config.yaml
image_size: 64
method: "mae"
loss: "mse"
encoder_layers: 10
norm_pix_loss: true
optimizer: "soap"
Rows from block 4 of the encoder of a small masked image model, named by matrix and row number. Rows with one number belong to one neuron. Each number is 128 + 32 x the weight over its row's rms, rounded and kept within 0 to 255. All counts start at 0. Numbers have three digits each.
After each neuron's rows are labels from the 100 images, of 14848, where the neuron reaches its highest value: "top examples" is what is common among them. Only what is clearly more common there than usual is listed. The data: simulated telescope pictures of galaxies.
# fc1: MLP up (encoder.blocks.4.mlp.fc1.weight, 1152x384), inputs 0-76
# fc2: MLP down (encoder.blocks.4.mlp.fc2.weight, 384x1152, transposed), outputs 0-76

fc1.134:128144138081196077138068180135142129152143156079136110152126095092077120121119088165156067136117169097027147118175124103136126131148075176149125086134088123128127126135095090126167132164165111060108108108083119105083127118127110099
fc2.134:152077134093151149130095114104113188132088179145154091115129107142116129121102150078082181131088163132201104170181145115141043082135140084158153095165149150136177111168198156093118115072093131104164120092142079101144047141154150151
top examples: noisy; tilted; winding: clockwise outward; winding: anticlockwise outward

fc1.331:106111115122150126161187116081122128196092125131133146242103093108113158150127126141111159134090129094167159106124100141160121108200153071169133188112147144099107119096126065163099131085187061118155096155107128121158116118128129131
fc2.331:122023136131144106192088101179096103098142084109145172156066111145137155160121163156092112092145127122133109124168118130113149141125136122108140095065091154148104083124168166113104179086106121154163118107132136089115093167200140105
top examples: barred spiral; winding: anticlockwise outward; winding: clockwise outward

fc1.739:084144161168145174123175129114132130129140157124137109138092088144202186141118084108133131127115153103136071109139138148100160125083160112160144161157133093117141097054183102150142085112093109105087142134118148142151107087127153183
fc2.739:132156145071101149105113171112161167165168114072119118141153158103126098117143114146138200125108077123162183100165193158051132074141109132109089119182135094122104180134129136127104099194169134177130127143137134155142125095086157105
top examples: many stars

fc1.668:158173098108140121105168144124131098154124099152166083105116117118146152133064107088159136071153126132105115110069148172150134126133122168186069104156156095132137074128135125134164067099113105096120163037131145174158150068119138116
fc2.668:110143115133109169152115090153122124156084120119083089064088096131082136158103180140180101150089118166098129140172099125131161153144153144149058121111167121116086126183184133113135108117147122099195166176083105145108077111045150124
top examples: winding: anticlockwise outward; many-armed spiral; tilted

fc1.277:188109140148119073132154098147136067131155135127061121140157154099150134098103146114150086078145074170098127148094088118148135095131136099127152133146152162088125171112105163173131128133182199098103165068094167125144190115103184131
fc2.277:116135087124133126162128224141111152168141136113085162171097109173079147130051128157156163179049140101159062140119105139149088110159115146186063120105172093068057144104127129122161150122104101176119096129089122134149142108190113100
top examples: irregular

fc1.16:158133133110152101104146138121137104108119168113178105118127126063137162115087111134128160151131199162161103182104161140151112126113116090154202141103147140122155118145171129122177094105156101133075097149129104062169094085117132137
fc2.16:151125090190115120065077166135101115153141077110159134092120179133173132141170112149094167177088079132120127128134143145119143115060061111090055081146149126095085122122193138207151125108123135094192119134127132179153111095087178180
top examples: star cluster

fc1.402:162128071131133108174138123093066105082062063141141132200107094064139082135193145182113119121146181103150164108151144159069165141120093114106146156080137104096099113143092159017110118150164094151130130147108123107166116107128130093
fc2.402:131136157121151161118163120192111158107131080129180122125123129143136161132104191161131104103150136111096107078152099181171154157091106132103165157097135122134118118155096116151123153148154092109102047102119156142122157141158107112
top examples: many stars

fc1.654:111142145137116144135167186138156104138107075184116131135164125118131108075123113133128138167105142120141099109139090168151093182195130142144138180085099103110202182100076133137073157130196142146135104159110136090248114116114096109
fc2.654:173095073147185112161062134155129045088103131126196176163120108077152117166129147140114147084071146128151128105148106141168133090128150165149106098146169101114110151108153074118097131134129115112147125092180131109143106146134211169
top examples: winding: anticlockwise outward; many-armed spiral; tilted

fc1.66:146169074145139183109096119088149133135140154084168172125207231119163109135098069207126091158094181165089116143113120113104147085188119165163179123144100102133146164092124096145113164137047124131079066148107090164112117143080208143
fc2.66:096125104118154113095189107138153084119137105184141141103165103117131136092122171066150170175145129096194109157107149081117213117110157144140128095125112122111131064180129132088153130117099125119121152141191099163133096170145089188
top examples: many-armed spiral

fc1.469:119118148196143160097105098103116156108116106132104067070195122112110142183037124104185169111168126121104142117176100146140143058115154085102166098125091116192077157153140140091100132091111149046097116141117115132053148082122117136
fc2.469:163120040089165093156185151164127141117093152133121128175116128219163117136193130154079064138117162105098121161124114146112113092085139095119124175099117145135154112140137134115197085130139120132120125126109125108158140111104129081
top examples: many-armed spiral; winding: anticlockwise outward; winding: clockwise outward; two-armed spiral

fc1.551:132147139091184151130106110076105148189144097116111124144118151159076098162124123169175125184181109108119128095137160168106107068097097119148171124114135112078172111129110102207186129138128185090088175155102112155172107108130103177
fc2.551:106107131137131136123117069153186134151075138131143140160155122130151153066100191119099057117210107141228109169090117158087142151108132139059081154100088116159156126161087093153112160166140204128136119109114159142110121190166149147
top examples: star cluster

fc1.412:127119107113198176098118133154090178144120130143076058072110041070114211127043089098121182155123122082108144153114067164076168104144150102170104126088101102142049141109118126121194143159181141090123123106110148124120126085125134118
fc2.412:152145122098162118091109104178147156185190170139183117145080125202169130124124121174089117136129086116088108191071152149089096079140121129109122145123087138221115072135124142100110080125112183128109074117104076093165099129152074113
top examples: barred spiral; winding: anticlockwise outward; tilted; winding: clockwise outward

fc1.219:141139141119124136150071121101118115175151130105128083105122144196106117142167146100161142166092121145098117173152077178121125123107106160114181116141124140143123107115114084147072094125163098142123094132123061118144159151182099134
fc2.219:132109183110159159150111149124094151102155118119157112122118135091116134126137071122126119115131145086151125173158145187095144142155141104103124092111095187167111131045102127115106110172106166163066078097153120108094088170105165156
top examples: barred spiral; winding: anticlockwise outward; merging pair

fc1.477:056127142157156158074147099133171107092151157093123057094168098158067148113131181095146080068162184122177146113140159099128131105170121078160168157063074110124146130101154084124149125109158146134107088148106147111174163111105112143
fc2.477:158142087092188081149194138202143098108170180132134176137144155170050096123142127162093122111149135133105150120085094196162089150138130157118189109210125090169130123101133146121158102148184111099103168110130148125108102102127103169
top examples: many-armed spiral; winding: anticlockwise outward; tilted; winding: clockwise outward

fc1.360:084138148140155107135108136146163120171174098125105158130123128100152116110120150087077073168187120176139113121193145077129136137144112160132107133056131173137095120115115027101156115105152153149102131181124082056149124152141098154
fc2.360:147127063139090110154183123122108138044073127141184149113139173121160169204156106113094117133153077119158146155092130150149085123132109097164113083094185164129130131144141107151132130083046135050089103145149198105108081127146132172
top examples: barred spiral; tilted; winding: anticlockwise outward; winding: clockwise outward

fc1.756:151096147130180166125164091129095133139105200116118106156138167120035125106141115127220149134095082092146098132168091202132158152115167148091120124148174115158127151173103109094095101113095129129140143106095211111137111077162124120
fc2.756:122110157117140103111147083137133141142137114107140123180103119109102160095083175188092081096109146156115129155099128121086153136134131100179142136156147047171105178173140122130139166106110169050144161147125133152108145049133131119
top examples: merging pair

fc1.296:117153137135139128206133155135108077151135084170174098118153088147077107155166124104186137103095138058092157108122164112117129136116107107112141146122158108148187139075118134140160156118104083164152183124084113141068110101185091195
fc2.296:141197123108145195139084134146166103121171094166118094147152110176103058059129121113164166165126071100181155117140159169093122072195143141148120115148113112121143119127118127098074087196210128127159118115184125196110115079132122063
top examples: many stars

fc1.12:049154069197108110178125155113163134120113148126091138217153081101156092096122142110177113151043126145115156152117137137156119096095144152139123212115091094061143142126128115121108182145145133151142104109059140100158125109080110111
fc2.12:135093146100125135085112097109114126126163107105152138086080153134097137166085133127140127119158086129149105076159172169192182126119120080135134050128178128149077116127101116166158131141109105154159129137149186178171154108126165176
top examples: noisy; winding: anticlockwise outward; tilted; many-armed spiral

fc1.465:151125114105150137133132117154110137144130132166097205174079127168121139146121085142173139108109112147118101179163102177095119145084101007185117125117174187101111171140146119150123130175194156085168159107194093085092163087098124131
fc2.465:153124097135120146193157084125142089116160129127065168105085128064142146160136147112147124105091113086149085128161106115122167158132167131132145225082119098108136096097161140159151093131125129144124060114106124182213158152147118101
top examples: irregular

fc1.252:141141179106093147157125108085134162131062128164121138133129122123147119162079108118088137071136178127141108161050095074093073149115156112173126153138101121149144131163107099130168094097214110202165079151132126147124140145174127119
fc2.252:107073134168145135120126136174131104141113204085073155148141109129138135166139145134137119151081108167073166131120181156156092060145078130090076124100174129143078110155115129156155144132147169098056150156103150153155132157086114146
top examples: irregular; many-armed spiral; winding: clockwise outward

fc1.658:122152095123182065125174116106150121135180109150123162159116072073175103167045125120148154135097128108138081129147090075131135162132172202078122171109109138180139117135126135121129128126158123108165106113072155073124083146129120122
fc2.658:167150122134101082163140123117078211134106156111083079097153152105126176197164167082106216145084072142151129076105147131141129109137160119159107127137149138134111064099169140134086128158166138148096141129135156167097094139086051138
top examples: many stars

fc1.185:183146142136153155114126102105110178171135100185150065161093149172117123133142130190123102088096135116096162169139122122127121167158181128110130149195141082168189112106096135140138086189139135125136115148113100169191159123079090113
fc2.185:102105103137116115124133180128144099094120125124134137034095050140169111158150092087150056197127149111144155134082155105170202065173105081127144140076121192117138074140159126107069119131118085116174093097092122133119147140115169182
top examples: two-armed spiral; merging pair

fc1.689:129103105140137124084083086154066159110153126187155099104129088157165084130191117141128129106071077076091163125117139141130106112156143084119142175095179154133122094139070145094127183117092095109102099127110106113146115127190080113
fc2.689:191059125111145120109133164103155142178158117108120107144096193138118109185096167157075152141132168129099103151122073083129155128120183146167096097143086085119088111114157107080086091104124146120150170143118134135105116187069181133
top examples: bright star with spikes; noisy

fc1.428:170153126165109099158116202083149118141145117162139127107154106164131136140034088130148138097130123164122137180147126107095104128215159129088067115170153107133146136174146196121144158084093128078132148030181153087098112135139104097
fc2.428:171127114105085082127115094130084115099123127112106135142143123072167063104146141124125133147150167111074089086130150110123125156064123132066141096136106143126121098170132114142104071125105102171154123140118128155071193144103099100
top examples: winding: anticlockwise outward; tilted; two-armed spiral; barred spiral

fc1.92:132108026123131127145118126109113160124149156077121180103175116160117127123134097165133137163173145166151137141169109152139145125077166095151201160112139146044091188146115156117113144108180165103116108094140112106105116113157123128
fc2.92:142115128107167169142115085162114089125134169119144166077155149062123104108103144122084108145117129076129086072112170125140118155129096132125065168199134153142135070205170078146107124133062136114149108127158111166139078212098127102
top examples: merging pair; winding: anticlockwise outward; barred spiral

fc1.329:159132120113124168148125129167064157157137103131145118118116093076078066125136125154186114135128153144120113143140128130146126152157128088161186111142139083114140146097137181157125170091114081172104120150143115091138115116095159063
fc2.329:132109117091098101138102134109111123104069148166125145149104141125150186090143128198068133142153140147181102147140141142098118098137108159129108094166090161130131154097095103127124089161152176094119156137081140192154142143146156130
top examples: many-armed spiral; merging pair

fc1.315:142145100107143076132128178093181114145122123127151062114205112134157125134140167105132134082107134126218112084146175160092107105183144158097127068148131090166143125126124147147103142186137100101110128140135095114138085072135155114
fc2.315:166112101100108158119055134112165136149094152102132114126172098197092132118152138102135117111115112154117130114132120181156134092086086159079068126129108109179162108072098141131128124189112133174087164155152122188121111133167063121
top examples: bright star with spikes

fc1.186:141108139104152167121173215117118142123138095120097128137153110149109156135185115154129124093112142137111069087108157063151100136129135085085106090086151064166151127096096142113132118109150109115126142120126150087109094175146164026
fc2.186:119100089057220116132110104175129152127148208160140084127115094133047131115140111159126100118149101180160154109113202179196132156169108143122089145136164159222136156138128150116090140146193058121128100152130119064136142093139117115
top examples: many-armed spiral; tilted; winding: clockwise outward; winding: anticlockwise outward

fc1.569:111108179127147097159149124132184162193109148149114104145148136139155137121126119103066071097098137091152092077106174150140104098113125106138125122142132146132159173157134139132190088205174134090069081130120118132173131191157163078
fc2.569:137111154132167173175158083064127082175163114080102142152119150104058103102175096138134140117126106158089153111119138116118141130068169100108038125156064090127134186172100095155134130132165099160116168140181155121100111093135075155
top examples: star cluster

fc1.487:133153102086096116103175158108108159142144126097110153156079172165121090138133113147107134122167118190117139069111110134151104133094137110168091158146179099157159084154111199113141132152109208184102071129176130104107130128206083169
fc2.487:158111083126158109121148127116148160164177153150075127150111112133163130077099051200094097135089112153071073112137134113102140152144154091173129117068139109182161123143145109120155111072160134107133140116101167134148100154098044115
top examples: irregular

fc1.210:152181110083143096125090120142124133114132138120088117145084138142164149083119174162141082155153119178142136192099140161120161137215149098174119196135203158126109132126115079151159154121163145136169106062084128130090109130159123176
fc2.210:168072205163131132157112196186101036137095093148173136111110182102114143132120122157079156125090177126135087058135146087132081179159113094103134093128182142074154065161113153114116163118132084131146169107115146180079086132171174103
top examples: barred spiral; merging pair; winding: clockwise outward

fc1.317:114145076102144123102072108114140105046065128089184119084126141157149156150127095041148116154159119071155148141130064133152160105157146126158142146096079108099179142147134141137150139143093131121137094097171089197126168127101158092
fc2.317:120080166088156105082117080157102067117114126112161107100083128144157115111150142183181133086123164118107130128089207165186071123126124136158138093069116146112094089096091150110137134128106109169144140083143129124135159140148128140
top examples: lensed arc; ring galaxy

fc1.442:095101157175089081153149173118174134118090108138153127145138121151126083128127139158095182136074137167139154172169117114195123139160153130157183108087124142139161116132095096130157164071118112141120128173093165143156207105172096060
fc2.442:099124135095085129153117186168103107149102101132136155203104154121145153131148186150115132170153111181102162140095140116194124104131154091158149096164122087074126134135157106135163155091125108094091109158095149145179099174077131107
top examples: merging pair; lensed arc

fc1.335:182112159096090088119134127077131129126147085132102062085142110154111140084103118154192059149153138125102126151201064121106148081103066147113136115138111120149198158116154122119107087150186142137139030097120134185138177129150132131
fc2.335:143136137090123188077158137114079094102149193086188150166118044111123098127122133157158127124089109189122111106110185120150081135163078131098136170128088102064084168146152126112134092062123148111094094098120127102109130108135146123
top examples: many stars; irregular

fc1.558:151133120127137178119110130089076180181141134159169085106128123142108098149135122153139151153140145142089100126123061094089087075136181148113112138176112124163076084138067153115168075096077136140134117080124167142158147133188102184
fc2.558:131109147147106116132116158194077098079144143117176172135145109061153116140084085147140170112094150144141155107152129147141165185157164121089151103167112101138136135117199071093114146132115067093136103149060109124088198102049190080
top examples: lensed arc

fc1.264:075155092076159148123187095108189074170114131172121118062148143141122105092111057185106147138171136158107120158113157144045087089171206152124105111151176112141112119130088106108103159173156138166112099103098093150102121101099176198
fc2.264:118079149080118093113181153119138048136143134134152139116083122066064140121058133122155162142188189155129085169119170132108114182137174099086118098156140109076135117150105055114119150167125134156164128120104157160171109138118163111
top examples: bright star with spikes

fc1.88:123136077116171110164120149177122135128082145185181136178118127088101139138169086167172138162122128139051152159145060152135109142147110175086116155148114186171090137099160116104126132170129119114154118167093130197156098154171080146
fc2.88:184083163120092148070113115102118165104045142061144098086152139071138173135131106062108115110106137120120108119107177083137132076081078057165136135145116069083150120106087137132176073136052158148140145098113056116157181158070164085
top examples: many stars; winding: clockwise outward; barred spiral

fc1.325:076130122106152123098115089125123201127094107065113126190103107200131107109106073118139072157183127184144172153112130186163117119060162115176093095172097187122130164138098185113112135121158158147143150125157080119194145154095132138
fc2.325:187137051122054158142141157156155134081174089078120146099104146068090150120122152128106123120130128131190073108128117118075206106176106143099121216165177086164082111151134121145130102130114145135111148117113143081115132144107135062
top examples: irregular; noisy; many stars

fc1.58:123135141097107198155127140164098176080048152097131104093126183048096109135136180168119148091161189099155113122150150175140130122140112134148120165073150136141146151121171100110123098153170060138076100218151070128140207136092138096
fc2.58:132141161110153169149124171073124114100194173074091171163079115107077188130101179116122174088132120149177131124152114152142165108133105138120092186125217136111109105125093110140127122162123122102143099117155091149142118110194090043
top examples: many stars

fc1.566:150176106182178136127109101148165138133181124107100136092135104120156117134138070174160063145187096168101100126112131184105161124165194076149143135132181131149065121105160119072127137205129070123152085080108159159159092098164205113
fc2.566:103135132105144080149176172129162068134124152153140126055127176103098090116140115132096133133101137118131084091136128043160111128106150157185124114143177125115206070120119125085113119101094106124162145141162176140140146088154182055
top examples: two-armed spiral; winding: anticlockwise outward; winding: clockwise outward; barred spiral

fc1.416:112184110160125124165137167145141107126088179127133163071120125137209115164137113032168081115058153164138051141134119136093121134151116102134122107063110121101148121106102122164087101118103104126156108057088112102140146164113104121
fc2.416:150104105137121074109082146180143135136134113130120131112124095138145133160119113183137205093133156176151118134123114150152162140119122059129152099066132106091105124100144082175101132130117103082120090151132120122098106123152129153
top examples: noisy; many stars

fc1.432:118112125111139069160110197114094176093081144097149131092170109115144137151133101144136121171101114145134113079113119153136155134113147168117121133063162148158097113146106093145117151101115188123111101077099149126129056140091136197
fc2.432:152149161150089153141096140162135188149086125138129138136090186133145099129199134101099102120131121137096153147121192141171083130153186088106107102116134160155119065097219120102143127148093056103139128112073107173113083117093135128
top examples: irregular

fc1.542:164162125197167126142161145175114172076142114133115125119171082114163079069186124118161089142143150100164141123179126132134081185083057098113164071128137159114159082192106100138135195124110164099074133103154170149089159161159129139
fc2.542:066123109138109109165127133102079107112132180122192104202151081118116142160099126114111173064168141115139122133114141147169142078147164150125096083186120110146121100115119123126055094076077088167158141082132146129133050138096166109
top examples: lensed arc

fc1.418:092141121200146156067138133094124090172133050162166192096114110142166111121098141137102144064134137085114098128145147065109130084121145169091055111136123150091115137167183161146137186089080113054102171110129128138172196112084123117
fc2.418:121152104131068068093149121139076150114120181104089078157117189112161137139133175122100106171089140109073109098143134122098137180096184127124204127129121139133086116160148178149182064093140198131103107135095106111119127079117087088
top examples: ring galaxy; tilted; lensed arc

fc1.351:097163089152095159143130143134101142083124150126184141147153127130108152106116161136163105143112085114156167153167171150135119108125122174128149141103112114146173125105097162145154085127122122158124148136104116092088073128047081119
fc2.351:141113133118085164117125119146083111147128104099074131224114149121115156093120124143128139096104151157174143160189208127077135139212150136050089115092134121174178113149113165115071135106107101213095131108121149086167128127131134193
top examples: bright star with spikes; noisy

fc1.89:134125074125127141131138138166099129132116151102175146124152055107107107118136087117113124115179174131108099134145082107160108077122124098131084106109118159133119120152215158117117129157143100082175139168154136119100167111118182127
fc2.89:100102154143113101091133151148154141120116072090146169141120146120137084077133156139123124140155120139121119125123108142112153133064132093091150148160109126111218137094131080141152079144146092075111119103142183142169109145063154139
top examples: irregular

fc1.720:124187089095117130087140123076123120200104111119118163145145142127127146148101116189155106106123151181127130082114079134110126091115121115150113157111125137136199109127093044162100048130101105104140170075117152168152131082092187071
fc2.720:134059143172126083080095158144096169147104095110093162142062163174124115122149129147095186163100137112126139114145135157143090095157130145136186149058136139120152102112131070156142064145168109119095132118170064099098115126179159086
top examples: many stars; many-armed spiral

fc1.390:139149233126127165118140114115135164131078164124169159139148134151106066089069118107159105133194177113084135139155111126116118141134166138102150083093090157170170177142123122130154041128143108090145136129171106195094118198088082148
fc2.390:115060135121090169108099144098143119155134147089103098093157144122120120187164156154135160088092129173151157071122116108164188083180119164146148169091123132159040044166109092136113174161070160140126207163116139156111143095120139135
top examples: edge-on disc; many-armed spiral

fc1.310:128190130146151142167137089129131115119134176170115101130135110133046104127133121105121142103134176105088131114124156094184095138111118118152147149134105081109172059082134145189167145172104093134159065123114144104138123189130078133
fc2.310:149065114106108142115141138202125087134137106115203181074127144136155088106110152127133116158162089085177128147140194141131090089182156169058108139097153126158122146079132189108135118106129158147113093092137105109185147127143146141
top examples: winding: clockwise outward

fc1.430:162160141121189089092081139149123114178164120091089098140156156097190133140107135106118141089196133091094186097086163151106145140144147136093098138141111109184110093156105109073158153123090124158149132094144167124158101072131116115
fc2.430:148127151110124116104177116160117167180157120147133122125098142133161129108138117124127146181117175112096104148132149123090096082087132114086159135158089123121137133088134144168163152163117158079117126130103112115123149148125109115
top examples: tilted; winding: clockwise outward; two-armed spiral; winding: anticlockwise outward

fc1.168:090134140135142161087181125156139093114103170133094085122140152115178133219129085111082152198128139197149209080148114067133111150125072090060135115138175139155148124141160126180120217162065071162137046123132093091126164132144119161
fc2.168:170074160112154164124085128110128159113140192128069085144075115147153167173132163075164109150081161132125137064090080104116095098175097137075147086129129108161154105145100124134170181145076085154160151139142135085130152141126138150
top examples: bright star with spikes; noisy

fc1.147:066133124158162199097123163145158104187091143089210117193110104152133135129154090159157115109093116138112140165138121137101119077193100121122156167167069131158168125106111121074076112135133151114108138184096139141066057147116155144
fc2.147:110165129141101069156173109123036117100138142153164061124180148097074110170139167149078165105059146153136097126085175133150123115153142144166073085101097098060119124149164161116159168107083098130171145155127150190135109138165140121
top examples: tilted; winding: anticlockwise outward; many-armed spiral; ring galaxy

fc1.341:090146090126165152077138102157140081116147136158149155134125151125104034159058152147113132126102078074099114129155140109110099107100158156101108170081115181172017132066135141124145104154098162114147194084171134114103138183121133072
fc2.341:101133089161136114123105140140087084147139092106172111095191167110079103127119180161082149150136084165156115070117117069148107097126116097102163110084110125116087110161138081132163138142146099173127159075128143073154107075047076106
top examples: noisy; barred spiral; winding: clockwise outward

fc1.579:141142129140132178142046144108116157186132077173146117110145082120133106154085137139174158064165126129151122121154118118141137102150162108127179090149109150187088152148162117139192179118010144155132109109147098147162085061140122086
fc2.579:152146131128114107091155131166158104121066129092170156101132142092147133101115129156078167157151168110059119127094144195110122083065125100082064103084054103093176118093134113114193088180154109142103151149107110133142088159102156108
top examples: two-armed spiral; winding: clockwise outward; tilted

fc1.27:129164139136153099077134122149077135100121100174120119119125174179131111140099136166082153097106158164106143123117158094155117141198090105038117128148122118195124165071153151110095157138088096110059143092100132143164128167190106173
fc2.27:130044143115130125178139082066147113187168166116167107074111119099089118113126115123120128120173116119138097103148127149137132083141189126116158142117162116114217104117128127095143116142178143169194127175130245118106105169049128081
top examples: barred spiral; merging pair

fc1.503:101158126122135134141203091108183091110118139084124182122086104133135120072150139125135102112133130130096062090174142098143138095136124156148032111134157105122132135138137140175112128175098094104178160151172156066152134068160138126
fc2.503:154129142134155163130122162156093049161130129077090169135099172096141150149131120141170175106101094106087149108142147091118140147128129139129146121139162101136132150131105110148142116112141136123101094155164133091152155120072145155
top examples: merging pair

fc1.631:162160112080099123086139148068102090111165127055080149150095084109101151146140110151145112137083164178156119106145069112106114123091028127144132144115130121120123162129123119149127089135162176163151088057156091154154107113157088198
fc2.631:142067188139128173132156092167120070145123159118137182109131133070140172127120157119113093086065103137135087138118112129082098079146133127185136149105136114110116085142166098137167090107158144083134087162126140111120114183110140136
top examples: irregular

fc1.272:117121177098134101102163166156154095137127156125112204106072135119146161192176191145085130158097089097139116132088117148140109191113151084155155136122081114101100209074099137115139169197162142083123144106101123107156135123148093094
fc2.272:181100141116141107137154128195091117155112125199147127181124113115106075125111174150154128184157115093122153180128107159123132104145127105143084117149131073094136048141136106184132114130134138091142111119127158087127106096160090149
top examples: tilted; winding: clockwise outward; barred spiral; edge-on disc

fc1.460:149147133155055116184078155090147098120086081119127122123095125152164104160083081118202132115171139119107141181091077147150139098161080070101064110121116092177106100205103064150182132152148151144103143098133137087137125130118142142
fc2.460:129180125098091136086116130158151146118099078171140082101157067149128074154098117093141120155209116164132096107082165159141175111094126101094118079112090123097109127131119111163131140143110122160147108137139116139171203087095086083
top examples: tilted; two-armed spiral; winding: clockwise outward; winding: anticlockwise outward

fc1.64:085114119141149163118123093099088118177153169136098139135176145161127045121148152164127188106152192084121124072162095095147074099112138091118157155111111122115105123121142120076169142082152153184120171162133136142134149114055139176
fc2.64:162131103132109148133091193204180101130103118104160147130094133146151119087095097153138110123106107139160100140107158158168174189137197160162163115106160138118110103138101093159151080125112137065101149175130165123137123122120137134
top examples: lensed arc; irregular

fc1.353:121191122111116117126165156123127115142153108134154104175114124137131163123122123122159120114093137146172075175078109144182144206072134059127148158124149198135083164107079180108074141179101130083145100112102094159074191086127147082
fc2.353:158101138149111167108140087184137121147132079152082178108131152136111185142069151186108085048152097210153127144145132132130129056153165201149107059083067093120121121137133103126144128145174137167150096154146118158127103164096091099
top examples: noisy

fc1.495:145174154109103096175102169086122180098114092112105128186107097168127128111080098092158097096159150087101121100139114182128126083115112125182095046135155096188124167141108110072114148137071104185164117114142089165160117196110120147
fc2.495:118116133114134127148171135105160123098123225116165158091111106089164153085118091049110211158157125161133130120138128079150105113160163129140115094138123129110125135154154122118156069110147137120079133108118141102055146094146111096
top examples: barred spiral; winding: anticlockwise outward

fc1.200:142192183085138149145158154028109154189134138126087111146147121079103118123129124133089110080144111125172071080081118143094118136143157114119132106144118097127188200139110129126157099110193119144157098133121059130107133153199127111
fc2.200:131048131135144131146152146110157080084144161133134144127113169189152149155143085088122193152085113195092146152101136184150094113124102098096118133111099121192055068122185138137160143117143124129102120137139137124118152146244068162
top examples: star cluster

fc1.593:171169147183111122164154123068189109097141161089088175152119168132137119136094095108156061188123123126163051119108179130110195120137129122162112125188126103171083212107121136079118090141099133117124149125057117128156131103111134137
fc2.593:135102122121094166176114121102140149145123162172171078080082160154113139113121096147106138076123185056128053113164138177024101102066086152105107127158144179169108092065178122169127125178146173151166145116124101156152105124185105143
top examples: winding: clockwise outward; tilted; many-armed spiral; barred spiral

fc1.504:160101138163152090114111160126126084111137104144118054060143120116098150127139095117146135080140093145166066103101046110091139066165092135171124080170090120182085119137099109119127084114107151122129089081119097089134141166131109128
fc2.504:164138130144128115151088101150136128149130180168145201173125123133153137178111080109124099122098173143150070122117121134125139131121160097093154146143126124163164086165185104075089101106103102139160146154132130199089109155139146120
top examples: ring galaxy; many-armed spiral; winding: clockwise outward

fc1.746:149116116107179128130145140108156187161119120135196177092141172117103139126192124156178107093108139160123109125170191112102103143096195112079132135177115146083151110094107153135093094101072167111126088154126088132135117099123073146
fc2.746:095078106162120128147132125148133176168147174152147184103177186136113158124109122115116153096141121127103112155145139156072131104083058118075088202145088141173144102119106110126102069193148136190133157167169171159168137073115115080
top examples: bright star with spikes

fc1.505:076163168090076106147145110128109098112168126153128108112111108103170151150114126071165131090134087160131099081136098049127134113166124172158108112138108115149115071130181136142118102124127091101122071089114107165130131141186145144
fc2.505:189185148096196089119149144151143100127123154128165096198161100164176100112184131137113114170169176144090169096131127100151127134055123136076109121123136132144110197155149147143114089123126133171175092141124133066088093102106146152
top examples: edge-on disc; winding: clockwise outward